python train.py --horizontal_flip=false --encoder_norm_position="pre" --encoder_activation="relu" --decoder_upsampling="pixel_shuffle"
Rows from expert 8 of block 4 of the encoder, named by matrix and row number. Rows with one number belong to one neuron. Each number is 500 + 40 x the weight over its row's rms, rounded and kept within 0 to 999. All counts start at 0. Numbers have three digits each.
# up: expert up (encoder.blocks.4.mlp.up, 32x48x192), inputs 0-63
# down: expert down (encoder.blocks.4.mlp.down, 32x192x48, transposed), outputs 0-63
up.0:528532483491518460497502609512469457483547559555471471561541420464593499494411527506577488511536451474498501669510489544503439471488384487430503533544460458508485548451453507526551507487568550
down.0:531488515519504536501483477449456421497524479564502552583509495540523480480519560433593511568546455466536492461501502509520449483459528464511485498531533420519519535481519480495440550433527526
up.1:473467513530486468522563543447516550510463575457510441368516507465472561493556494521486527443442508517495444624488521436470460464488590559469576470498515528455490490491470525456483465589491444
down.1:483498541472473466532457487435451500491503519533512521419505557461496448517492437537491490481522462479522474508490512539467439466473446566433554507544450533560484516529555519479533577457574522
up.2:495400528462455443513542559499483471486497458502510545457516448536513522479504550452555467536487487511478469632472483526590533537541481513467488556494480553508522519478473554514488485601502466
down.2:444466459473420489430535511461481494480462414490461513524530555527428496472546467461519515614491480539461470547525463592565604452484454531478498633480406501451489471443490521521497507495469434
up.3:524460464493547476538522544519521493555464509465536486539493499517507436458493500530491475499483486520503479630475497457549534468515472514493562549603502543528525505436445549500494464563437510
down.3:390469496491407462538525442560519545526450525487471435559477476630488536462560495510543501512464460525491495469486508530473546491513515424515613434486523523481532444459461460447509447540424475
up.4:503514490450491454551585561478559482516512467487476562495490533529573508434445511552486578508520467499564463642570509518529490483501394520409517504510562454505492471504472535490505487452545485
down.4:512534479511555573542599503549522484518517530524502445556465548502494549478541493429510574436499485505558489480527530530520502513546538527478485493496512491434497543482453508505530450475558465
up.5:454472561505453525492515566449504486530490512515507488554493469432584407500500444469431509479513426486485474756503518497525545505520492570497470525480542558579486568545556521557494499485510473
down.5:513547477479417452533527543502539508509424464473540522457436496522519521509573494530485519499510568483390521548530501504464531466471603492512507464455490579448470531518496494499549565520441507
up.6:501509504534512487497503566471449450466482511516521490525505463502461521499442516560537478528503506529491477754460486519500512442469444500471539518471472509524493544501482445538548510504447483
down.6:583470520552463476480483407499518468479452564516530480538531472474553509486538519454517472532417514474485462409533586408555429558472555513583539462514578495522517519488533488531438511546508483
up.7:502508496483538408467493539480512489517476479476523480468462495470515496526497478511536504485457497541457428748461486511535522452506463506469520534487547509543520551525484498553522487592454492
down.7:488461482539515469513464488439478546437481469439576453490504497455455499550513512581459469494502512481438539532477537571448516461496543610455495521530498490565524519504492503510549487459503513
up.8:511546446495542461452559550532598485494511514479486522528487470520488533541479511419448512537549515614493463661477461453491465476458505459483499530464553537419496546494494488500447493611456558
down.8:518521437534462492472528463501498515570507492474440547472480529499534499571457503464547572485476549532513528484516499493490484599482396497518505561469467492500468436477455470482517522521497487
up.9:547515553477515520531509494532537495464471520437501484533478450500525521513417504466504489526477502485455483684496498573488501484490441438460500489553557558510484552553484419500460558439481515
down.9:517536513532503595475492546524548483503503507515483546553474463514501479442492491504573539460496538540547494510522516524475455483472418559538504512386466469438539465459589546551468466463539517
up.10:469529492460544482583439547490465491517531460454502499479507490458498532614549457433495486525495515544470497683507523546530441478472425479443489497540484500493495438483472559540538533561498496
down.10:477536524544489495530476454506521481451478562422561436467454535446458538463512554527508502462478485509518534391448482520477523434542523495438543533536576522525509492528524495500529482572498511
up.11:528455549570523495531501498460474510507550531476421446429539439524515495431509481514483518460493482589482514640512488498452511551539446537485473629509449476502485416524539511512548522566512474
down.11:568513540485370444486521538489532496513499546510471510383520457589557518552441463437450495550494470466465449497515506480440457483508476457504512425531534512593480515533410485495448499489482475
up.12:492498487512542499461526590490381494512456490437473504509527484474497493505483520486516475547446405538486449707454493527477533480469478465468521563451490486521483521520554449553487498596502486
down.12:479459478492494419459543504487474521425478533473499477485497480478459538525523523568503479550502532500537540474577499555428501431487501501482506513536534548475563435496497542497440489541455490
up.13:513512528576552503573534560501473503511509511542468428508504461518588514545390487462491450470538493478480510725500479489496517506488436551501440537551490491492426488473525560494469508560561485
down.13:535501529424599556499480492549540466552512560504530459484492493517565565467478485503477477430478478459522469468521531389502512482466555512487430503526535515491441527486512506486534465510529474
up.14:438419488487511519463547570503472553528436540502584529463479478491399538517516520465490516495446582538471451646526560521429472501458573419501522476470485540483459548529473474493513505492444454
down.14:512494535509508513490519484503518497511461555472511524455503455483436489498511423497505528461504510493470388492477532471495480517494502472528549545423413551455499459516494526550484495475536491
up.15:468553463528503446477521552505508528516491509535518495492508505507562575527438528525539490470460540476446462629536453501553508506487477445438524471448518480542468473483532460563542484487531468
down.15:530560540472548458513537498567526502485470470443436481530484435467568491511455474483523537520507506550499489501532505525527559505448479503486481445451511507509533480524473502492465518507521532
up.16:483502523502468492461488553551559479489535501529526557414476465558449557510485470465486454482500540577506507634474450571582493460510459465478544606596504470491464473475458482446507493652549453
down.16:574543438475486475537539466553511541558517494481540432518460491492524528532472502479517496509493507529521552473488473516525515543550528484469490468517461512513479469514396441488511518450476559
up.17:571508535473474496434485552480484477507502509499488486472574506464499495541455483500520547499520500530459483660473518507492449562469392514491499537510512496494564478515442432526535522475478518
down.17:407522496492496551526448449475555495458500463522504453471480517432497506505604482557537537533458455480481495428502524482545493424456613556455536494527533466512552483520484548485453513546486471
up.18:547547456450475429533421549500470486488451527504481471484477519495546459542457523486507533496496455553512496703504480569518504490480583502521474492529493500462511427500517495532485465602508484
down.18:506437432418470562493440546520451461468522609556486496515450530523441480450561499513520527465516445533494441571493454436563465504486505533466520445470494512527449501469532497509559509448545411
up.19:491507470550485501509482557439320520486465556523575467476507492477533491489526535517490548448474538497435505684511506524473502459513474532482453555555494475508485414497607504554495514510517529
down.19:429421492458537435535528449454532474468511485537500533458513505588512506485522536515501484470529525532500485470477413464512503487506490528419589411503534479508474536498522461518470516625546485
up.20:480499441489497466520584549475522470448420460481515554488482472516487523582506487507535510486461498499489480676450521523526528434528453457503488546517493458502531517479541485551484522576453435
down.20:433506454524562473484501545540531580526516452483489468498480511556457519513464441516529467507467505457500461494470536595486394412496508497535538462512434470496478463507440542465521479477471494
up.21:558533476574523465519565570533539457462475498481472467606537483470492518509470544460514567498490504485510491699535512538532443486490375429495482518560563538495499543469484553532504493506467454
down.21:540515526482542474537498561465466505461479484496495516446525467436557521496473557554482481572512509506568495547555514439452509475504578535473499543430559415526477573435487483527465498550501539
up.22:530505542565464514468494530494577511476477506502541501514503511532518491485534512470606540509485492561452443702501514561550445457507436513498519462550537519466503493477517520557495530587446465
down.22:543541510446541495513499540393451449425543415528432560461470515485583429460532511469458496503504488509555501505503468509463448535502553530474487495492569434471527431485490466498512519518605586
up.23:560463500545511530454537571478488489495487544497525510538503514525578552471443520497492526487445495474418471716490565429513519538478498558566551449447538478456535517506597471522477449510576423
down.23:510546516494479473531527541488498506502480446477482482527486518554526514494518498539476521483580522514485556548500489462486516570484481531457461567568528537472557491466511505464532489538446515
up.24:485542493498511503531548607567451480434489509509471507438455462526526525433442465477431483524499475509511497710476485550481468480465366540496550537523523480518528498487499524507489508469524547
down.24:446490468431516459506491541519408568530472479596520497493488471515508590512472550466512446514435482524512490520533540500477480447468464532514490552467572440489444557518534492456488512412470461
up.25:494473528481567474504491585483404539465460514511474485539489500530524544455479581463499511514490476525478538724451503592476478514554486496474445437510530531456441481494529489495503494519479499
down.25:598483503478515495518500429593489442547587420524440490497551525520544494511551505431510498499502478480508546420481483509515536522511554467535410484511441496544475521494449498411474505507506531
up.26:470502548503462488496480591559508484526518484455443557483518448453440485485459466427490472522448489532497444750475454450492497460505481442518551506514468512550454528537497551524511499528477485
down.26:506468487483500492560517530467498521498467461505517564463488528450549440479565482550489525542492486508528486536514527588524432508450572541470543403495496428501483468525521519499502585503553516
up.27:522510477494459545502424546484534539475526465471471441441527521429580501537457482500432415495495451478498498609510496509461469502524565545470457434489496464532577462507512616462462485510432513
down.27:448529490528591498484577513492498518498562502542494487526472515541433468545460485546486480487561471490529523529489415511490536492541529477409448499487483488458479447522475558515474572515480499
up.28:489519441501450501499450550510543486480549472520532486533486470551515520471524462501566495497488532566484482682491504539497496453503393517440526577538491521496500490517510497448552515512435479
down.28:535503480451532494505461550485511530542468478474451592530481484478548448563413458508472459522499524571558528579453477488489513487488482557485494527467434455509489451453514502545531527481512498
up.29:500467529410543567488502578480524486533466522529492523456473493504561562518488472578527476488402468468453499665457520464478542461448566503497475498441505497524448516537565468486535571566483491
down.29:522518517498461508581465536475469471494479465440499505522502463552561510411394524515581574572511504475533569479516512494480503556485468436529478504539494479564539453544500483497533527476517539
up.30:602570501473486545500403545506534480518513439463483545486528481471559471520454487490472495506528570545505495653486536507508451516522447549552526450526420431500522512447443452475512471503569607
down.30:463537487516492535538442456539451459557529507550503449543567543461489485499493537455472508496578452434501582471500463507466440532449512542443440507577453507564478590556481550454526557498519535
up.31:505533543441512510520531601508538509492511503532513498520471474479550460473411474510507479499509436513499472723420481555531520513494393484477453559489527495457492504513487502483517494538487498
down.31:548508508456516494511553479492492507490521559459498543459493519489542481467530509509419519465505538485517480436486520517469445516526522551515477477525501478445506418497391480535458483452564499
up.32:508487572508485509513493546459585471480428500515555469456517500454521423513564470553474491459482430510450507682457490576551570514484509532541481524552483485528503416539596537579481512587496493
down.32:394516515494475481547518466468522501548443438553472471541515511542452457552444497510442568560523468484467524465499542498504522478531437494490545510493470544566491474459473561498510560487474482
up.33:430546454530516455525455495499528562483480516505496496510496521505464460510519473494520518586496448583550490613483462475472454466468421509531480602567483509489497510495518473556553542526518454
down.33:462547504464462522469479512536494496545470475542548525483546530436462486525445444612509496496518522504567479492495504446446443473517501495554493529558520516514479505509487460473534551555538553
up.34:475509486558459556469532583436483543473517480528485529540460463543407482553575488482483483483444519511506489578488494486489499493562546450538552458501517498412548453384458464494440505499461539
down.34:459457483546466483514474477586493504599481536508454450492604492447459522547588531411553476504531474409488492510484479498454490504522506450482405525506455497554432605502492541483508528556453448
up.35:497502457422475461535534546481551475496525477533539475505499498496574486508501463481532467491499478514471485678500471514530540510435508440453461445544465518429443565471538514494561490508471475
down.35:601516574555476445451512503397477514500476488609447508479512502505479493539466500530536435460503509472519469524457505398487550510558447530511452550518529495503526463452523524533485490499502469
up.36:459437475539511550455502538535564525515521516499548405550533542513359490529492465496461541447455496439445494580475547541481473498490513512499510449486411521518536512478503488459471529486529455
down.36:449502578562481544500503500529464484510555548510562456541480498551416553555502480454459468470536486509496530473439485534478485488561495505489527439592486523509479588500504471492548504500487528
up.37:547511501575505434508471556475443466463436517512468489517489501536524480520482516563488499533438478565500496661493527597518541451493399530555443480552561510505457466479441513565501483465515454
down.37:526460515500456512439469473533462501530522494521513527517543480495489505498458477505463459514496522488510490420502515483463471477498485478604537637458446542557434583458408469528503502404579517
up.38:449510492551546457493492546534446502508484485504509466555487499487586447540424492485508514552503472493417482739468480496507574483500499537448478498510496474493504556541458522481493539493527519
down.38:432511581551518421495475562461458445529552397513450454554492530462506529512530452460495537411511417456510486579487491504487493490571533458440487517576545520516483512528572543489543450509449532
up.39:514453521422510413465467610547564546537504532467502490523541494458497464505449469522522481486476536451507527724435508524478487488501471522520437522571451512540560544508504467536541500488550538
down.39:552512523466553513502477389528501430528525503488490541513549514462486420472551473469393513524522479472488514398432495540462477507480617478525465394511439535485485492568463488506485569568528549
up.40:453439466506550463505487538461498508470522455493536518465531467472480509485574507476508495505443489513438494725481500504507531463475360469489471576496526482529538483514507537528526479643424468
down.40:540492497485542506495454512535433497534515536466473427612521487462542527490499474452434478533484492503532530463488506495493590561513443461523486477585535513431486507495425499474505448433520475
up.41:546521435486526462593522544498530497518462504416504476440506496514464522444415504482561485493443510519512483672436507598471550489534550507449466547531463475480474534553515486473474518542431489
down.41:435465518501504523539472418453534514530476509473506530461531488456443475531576540437439537558559455543501440467529489471526502554470574437485583515382505515551484529504419489488488566467529506
up.42:525484499587494561513514500495507437522493414509488567570547478518401418562516497386489516549569486527490467541445513537496460552494515467519522500494394487518481472471431482502494542480556519
down.42:547452481487456561494501563527475513542511510492538502467525538475530529521495492442472498401476549483467518533482553515449453527521493550544519461498458515466498598428493445451551485503548493
up.43:464514492466559551490551601494492514506495477477505503474470519541516479472451510538480494478448520474517469738499484495478550431515372497522504552487523491563468514512523488529494504596518483
down.43:540496521541521491482492510498522487454486526557495488502497489469490542511522537460495476537484413439540510511481498570548493511481468510490543556479550435554528573537426507528452541571514495
up.44:534466537546508500541441558477427486477482517418500482539485435582480488474519486442564429501527522540465493647508466556535504514508562446484555477553485548529488452514501457519496495482489442
down.44:490495511492487449497471443542500576455509547547519497450490488546480428550440503450570451462463481476451472475588541550515519480497471481476523504506484558508492555522450497479495479546527468
up.45:523503552458538505505493582512528474504542503562497550464515507463540550531400487472488454469431468521488454724495549493524505483487383534500482550518530448489495507492543551536481537568509477
down.45:498515444493476517554569476496521510490490444472531473481500552449504608574476552443502540514458542476498507447547565482497520500561519471512543499431600505489483562471454497474536459541513472
up.46:514502530479533394481512573463573495432535527472467549527478498515461473513500476490508471486465474522511455755484494475515469489503422527493529525489517504515540513488457493544511579573525466
down.46:599561588493497512427444479522484437529525498481517493478554510517530474479467485527528514436477455528446480470503526385575462498445415534543430531517467513537543483540489534534512515490582478
up.47:547514525504498490506521628530433512516500464584493493506502510522550492441465481465523505477553480500517489706466517519547505508484494532498458533484515518517551477538547476531481486462496507
down.47:477528502483514415550526510494456514516537438556497523508485550490465488532567483548430458508523524529593539524506459594534477423511505545456461389551509516529487530540465541470551516546482505